python train.py --crop_scale_min=1 --downsampling_factor=8 --encoder_norm="layernorm" --encoder_activation="gelu" --loss="mse" --decoder_norm="groupnorm" --decoder_weight_standardization=true --decoder_widths=[64, 128, 192, 256] --momentum=0.98 --orthogonalizer="newton_schulz_5" --adamw_lr_other_params=0.001 --steps=4900 --lr_schedule="linear" --weight_decay=0.02
Rows from block 17 of the encoder of a small image VAE, named by matrix and row number. Rows with one number belong to one channel. Each number is 128 + 24 x the weight over its row's rms, rounded and kept within 0 to 255. All counts start at 0.
After each channel's rows are labels from the 100 images, of 14976, where the channel reaches its highest value: "responds to" is what is common among them. Only what is clearly more common there than usual is listed. The data: coloured fractals of 300 iterated function systems on busy backdrops.
# conv1: bottleneck pointwise conv (encoder.blocks.19.conv1.weight, 64x208x1x1), inputs 0-207
# conv2: growth 3x3 conv (encoder.blocks.19.conv2.weight, 16x64x3x3, transposed, each kernel summed), outputs 0-15

conv1.36 [125 162 167 107  93 156 117 128 121 101 136 114 126 133 110 139 180 135 143 139  90  71 133 156 151 117 130 137  75 129  92  56 154 195 134  97 151 126 118 109 106  99 128 163  96 168 118 162 131 101 162 136 104 149 109 165  99 123 148 143 124 154 127 111 107 123 111 138 149 126 111 146 114 149 132 122 136 138 138 118  85 118 100 134 129 157 106 102 134 111 120 141 136 135 126 127 146 140 137 118 118 147 137 127 119 134 141 110 145 126 110 116 174 126 114 161 134 148 140 143 124 145 134 106 124 133 142 133 137 163 110 143 143 155 141 112 135 107 120  96 148 119 118 130  78 115 100 150 138 118 134 162 112 112 146 112  84 148 129 100 136 111 126 121 115 130 126 121 113 160 128 172 127 116 117 111 106  93 147 150 155 118 106 155 160 117 168 129 106  65 184 229 163  51 130 116 151 125 127 101 147 116 112 131 104  97 113 170]
conv2.36 [120 110 140 101 138  95 119 131 163 137 136 116 106  73  92 109]
responds to: black

conv1.55 [ 64 137 177  92 106  76  97 167 108 152 105 133 127 123 175 105 144 129 127  92 119 173  94  52 192  92 154 128 181 174 136 115 164 160 147 113 179 112  86 112 142 139 168 119 146  85 139 166 137 154 113 146 166  97 118 116 173 146 166  80 132 161 120 150 120 135 136 141 143 146 141 108 112  98 122 158 130 144 129 132 134 161 138 137 121 135 114 141 138 124 145 140 127 117 127 117 127 124 126  98 108 139 138 118 149 124 122 110 113 106 111 122 148 132  93 100  77 123 131 135 112 120 127 128 115 126 122 120 120 137 151 120 122 131 123 168  91 132 161 128 110 121 147 150 135 124 138 109 101 124 124 117 155 126 157 134 133 142 119 162 131 148 120 122 125 133 135 130 138 147  83 129  94 140 128 135  87 132 180  83  80 132 136  60 161 119 134 170 170 143 124 125 162 123 151 119 124 148 110 148 114 148  91 132 158 132 126 110]
conv2.55 [126  97 119 145 110 104  99 109 116 128  87 103 140 148 117  76]
responds to: white

conv1.45 [117  42 126 125 146  82 104 145 126 122 199  85 153 124 121 161 133 144 191 138  97 135 140 153 161 116 123 141 136 156 103 146 137 176 104  94  93 143 125 104 170 158 109 121  93 157  76 136 147  98 161 113 172 173 153 123 130 131  91 117  86 156 139 179 132 132 135 128 140 144 111 115 141 145 130 129 133 120 131 147 120 125 139 136 144 135 148 162 149 131 111 143 127 134 130 142 153 142 118 116 115 122 125 102 119 118 126 123 152 128 132 145 105 144 117 124 153 147 112 115 135 157 133 127 118 127 134 139 127 131 137 165 101 134 120 113 132 154 104 141 114 140 136 133 134 139 114 123 133 129 124  89 153 167 124 127 157 130 116 133 136 144 116 129 120 117 139 132 114 136 150 140 144 133 145 135 123 157 139 142 192 129 131   5 117 145 176 151  95 108  42 137 132 114 135 127 134 119 112 138  84 125 127 134 131 156 115  75]
conv2.45 [122 100 114 148 125 116 121  99 104 126 110  82 102 115  75 119]
responds to: black; dense

conv1.39 [ 95 127 126 145 203 111 145 157 122 136 114 144 180 154 173 129 120 142 157 143 159 121 160 157 145  62 130 159 135 124 106 169 157 145  94 169 117 128  99 114 140 192 152 144 131 148  62  96 142 213  78  83 103 103 135  77 129 138 108 128 139 148  92 164 133 135 123 122 142 118 107 117 130 119 134  96 122 106 127 117 137 148 131 121 142 127 153 122 116 127 119 140 124 136 165 110 120 116 120 110 128 133 116 135 129 140 134 139 102 140 107 119 139 140 132 138  96 117 128 134 138 134 122  95  98 122 123 125 153 106 120 119 140 130 145 117 123 129 132 142 146  93 100 113 148 159 163 183 116 135 138  91 147 115 130 117 127 105 127 151 138 136 118 122 137 160 114 136 120 124 152 128 133 109 153 135 148 115 107 146  39 131 136 169 154 109 112 181 117 145 171 121  94  79 145 126 137 134 152 142 165 139 126 110 108 116 109  70]
conv2.39 [103 124 110 127  99 108 120 109 118 130  79 105  99 122  79 145]
responds to: dense

conv1.29 [105 124 140  95  93 135 105 128 157 135 154 153 163 148 111 109 154 159 140 118 161 156 125 202 120 168 183 139 164 151 144 155 102 131 132 165  85 122 119 133  72 129 108 133 142  87  92 146 148 149 130 101 112 118 119  93 119 111  62 141 148 162  85 171 117 107 139 131 124 123 125 136 151 132 120 119 112 142 152 123  92 124 130 137 133 129 127 125 123 120 141 133 156 129 103 124 154 132 127 119 141 133 137 123 122 148 132 112 141 144 122 113 183 153 144 113 156 165 129 123 142 119 133 130 150 130  94 131 149 117 138 170 121 124 135 117 127 117 137 115 123 121 109 181 148 104 140 128 149 121 115 102 165 123  82 140 132 124 104 116 131 117 139 114 150 134 147 126 138 154 136 115  90 149 127  95 116  59  89  61 123 139  95 102 133 149 192 175 165 146  76 164 116  58 147 127 129  94 131 127 126 124  78 154 122 125 127 145]
conv2.29 [109 143 104 142 101 106 146 140  95  92 148 134  89  88 128 145]
responds to: dense

conv1.59 [184  85 142 146  61 167 155 144  97 149 123 135 131 148 126 139 174 134 131 107 141 138  68 147 114 144 147 151 109 152 101  87 143 100  81  72 126 141 169 139 129 130 144  81  91  78 133 141 149  56 159 152 165 134 137 136  95 138 179 115 121 112 127  99 137 119 110 139 140 127 129 117  93 139 129 180 129 141 127 126 127 147 140 136 116 103 130 150 131 129 136 108  92 127 145 128 148 138 106 133 136 124 119 123 112 117 127 131  98 111 122 138  99 138 118 114 138 124 141 150 140 118 124 138 109 131 135 117 101 125 153 114 139 152 133 120 137 126 132 125 131 122 100 134 136 170 112 119 150 149 135 108 119 133 138 102 161 152 125 161 144 144 124 138 134 147 114 124 133 131 143 127 127 117 106 134 158 200 143 142 198 116 124 191  97 124 140 115  87 105 192 192 144 175 110 134 174  94 147 123 107 154 135 114 100 146 149  97]
conv2.59 [ 99 100 122  97 125 114 133 161 124 138 134 117  99  74 157 106]
responds to: black

conv1.26 [151 166 131 141  77  70 196 139  87  93 104 170 130  98 141 105 106 153 142 131 151 112 114 159 110  89 150 156 109  88 118 188 141 147 144 113 150  85 112 121 158 110 193 119 146 147 166 111 136 232 171 141 123  82 133 102 150 112 160 137 150 149 116  69 153  88 123 121 137 124 119 144 177 126 153 108 120 122 119 127 150 118 145 125 132 135 137 131 126 130 113 134 114 124 109 128 118 136 127 123 119 126 125 122 124 127 128  99 133 129 117 134 126 121 131 117 122 124 138 119 121 122 119 132 128 146 131 142 121 130 122 136 146 142 129 125 143 135 145 120 140 132 129 151 107 126 121 147 119 123 111 174 140 162 109 127 105 111 116 141 136 104 144 132 139 120 118 113 165 115 104 140 106 117 117 123 143  91  99 122  57 114  66 140 113 137 100 195 117 129 169  87 108 127 156 132 118 158 142 160  85 137 196 122 125 132 138 121]
conv2.26 [133  96 148 120 107 110 135 142 125 117  69 146 105 118 117 173]
responds to: white

conv1.5 [147 149 158  79  94 130 113 119 150 138 153 129 133 131 178 131 118 156 146 143 103 115 163 168 148 121 119 112 165  58 143 136 127 111 146 173 162 108  87 141  77 138 115 169 141 145  71 165 136 163 106 164  48 155 117 132 140 135 130 145  54 127  95  93 128 122 130 130 133 139 125 144 131 135 126 138 132 142 107 131 144 132 127 107 144 148 124 138 129 114 132  98 112 154 130 133 148 135 134 109 117 133 128 135 147 147 110 127 153 118 129 138 120 151 144 123 150 139 125 119 117 113 112 122 140 135 150 104 126 120 138 174  99 140 115 145 117 132 142 128 108 132 130 133 121 138 115 152  96 126 138 127  82 116 165 150  84 129 146  39 118 108 130 150 131 134 127 134 105 118 118 100 136 122 153 142 139 172 112 147 123 115  83 114 145 147  87 156 168 123 137 119 119 123 167 133 141 100 132  74 124 112 187 168 104 195  83 144]
conv2.5 [136 139  93 148 145 105 101 130 127 103 110 126 108  84  83 152]
responds to: white

conv1.58 [116 115 149 178 147 119 128  96 141 106 119 128  85 138 150 101 151 135 139 128  76 128 136  30 137  94 140 166 116 175 158 136 122 140 122 168 149 158 167  61 171 146 119 120 124 136 165 118 119 109 131 124 152 123 132 121 128 117  94 101 145 139 172 143 135 134 155 132 125  98 137 133 129 122 110 117 131 151 121 119 154 129 128 139 113 136 148 109 126 120 121 118 137 136 131 138 132 140 143 142 141 129 130 134 141 112 118 120 147 123 133 124 153 123 109 146  83 136 111 124 139 126 133 136 120 101 173 111 138 132 114 112 143 140  95 123 143  90 123 137 137 136 126 100 125 102 130  79 113 108 112 149  27 126  91 122 127 158 122 152 121 106 139 103 130 115 120 126 131 101 103 126 158 122 113 105  49 197 167 103 159  91 111  46 140 107  99 157  94 126 146 162 134 114 148 140 132 146 129 118  98 119 108 152 131 152  98 143]
conv2.58 [148 114 122  76 104 135 152  99 119 121 154  99 158 157 117 109]
responds to: dense; green

conv1.54 [174 140 113 110 114 108 148 116  98 187 125  89 122 137 116 136 114 164  68 123 182 150 127 168 120 188 133 160  93 153  87 149 111  54 100 183 105 138 109 170 117 129 230 127 142 104  99 123 137 141 127 131 140 139 174  92 125 104 139 124 106 107 160 150 118 143 135 108 149 144 118 132 124 122 128 112 137 107 117 156 137 108 130 145 143 151 119  83 131 113 129 129 125 121 122 148 119 122 148 130 112 146 107 133 122 144 134 134 138 120 134 139 117 115 146 137 124 113 117 143 120 145 126 106 132 124 147 136 105 133 133 150 109 143 156 110 138 131 143 101 136 118 118 119  69 142 135 145 128 123 151 138 115 157 125 151 121 113 127  81 154 147 144 145 149 148 115 143  94 108 103 145 129 146 139 135 187 152 159  85 174 141 138  90  87 127 103 103 171 109  99  97 128 168  98 130 127 129 116 131 118  94 180 131 106 152 109  78]
conv2.54 [118 134  93 113 113 123 107 149 109  93 101 119  92  99 170 142]
responds to: dense

conv1.17 [ 87  88 149 106 158 141 131 128 102 148  80 155  84 139 141 125 114 167 135 118 179 157 104 184 145 103 141 148 148 163 174 120 147 106 168  86 133 119 218 177 100 142 149 109 120  66  86 166 100 139 146 116  85 163 113 130 164 134  86  96 120 131 119 103 140 155 124 117 120 114 124  99 127 131 109 107 140 118 122 131 118 125 132 152 125 128 144 138 113 139 128 139 120 105 124 121 138 137  91 143 117 127 124 141 127 113 138 113 140 123 128 133 148 129 103 144 107 120 112 119 153 105 127 146 131 133  95 147 124 153 126 160 112 139 117 119 125 149 121 134 132 131 138 129 142 126 120 112  83 170 156 101 140  98 112  98  90 157 147 147 115 106 130 132 140 103 119 123 121 127 128 123 140 117 114 155 120 143  74  95  81 141 110 145 183 140 149 175 195 114 179  98 140 103 153 151 102 152 119 123 143 154 134 155  99 179 141 106]
conv2.17 [ 83 158 134 169 115 115 148 137  93 135  92 103 131 124 128 106]
responds to: dense

conv1.30 [172  67 110 195 140 140 116 110 128 136 171 198 139 106 143 110 115 107 198  77 146 147 108 156 103 167 140 129 145  48 128 127  70 128 163  97 140 137 134 102 188 145 144 167 152 127  40 158 121  84  83 145 131 153 105  90 113 127 174 131 128  89 103 166 125 155 146 123 139 143 133 125 107 103 131 138 131 128 128 130 114 145 135 134 120 115 130 120 127 116 141 133 121 146 130 107 111 129 116 134 122 125 132 141 106 129 142 149 138 155 113 136 119 148 132 121 117 143 115 137 130 104 122 125 141 121 131 128 108 111 129 108  97 147 166 141 124 161 140 110 127 126  95 118 107 133 115 151 147 141 143 165 178 161 142 126 143 103 129 104 130 138 161 125 152 170 126 135  91 113  90 117 126 132 123 128 118 140 135 149 141  90 129 166 148 131  95 168 148 107 112 168 124 106 133 123 114 130 107  98 154 137 121 114 135  99 135 174]
conv2.30 [159 124  90 128 169 103 131  93 129  84 123 116 133 124 160 136]
responds to: dense

conv1.57 [ 57 178 175 123 195 140  46 128 121 111 138  76 147 122 134 136 181  86 127 142 133 124 141  73 207 153 137 138 130 163 154 116  75 136 170 110 130 130  50 172 135 167 122 135 131  78  96 142 178 143  96 164 164 113 131 154 135 131 124  90 163 142 105 145 118 159 119 139 142 126 124 113 124 100 131 118 131 140 129 102 154 112 128 124 149  95 110 148 121 137 139 115 128 116 151 135 123 126 139 110 146 125 111 131 140 135 117 156 111 142 142 126 101 134 122 122 153 147 144 131 132 124 144 118 140 135 121 116 113 118 123 133 136 118 103 157 114  91 144 133 139 135 120 128 113 138 164 159 164  99 147 111 152  89 114 139 120 126 150 127 112 119 140 120 133 130 113 109 121 112 147 113 139 113 132 145 141 141 153 128 138 145 139 125 130 137 187 132 165 155 173 160 119 118 170 142 144 118 136 126 140 103 126 117 120 121 207 127]
conv2.57 [127 137 129 184 122 113 115 118 145 122  83 103 107 112 147  91]
responds to: white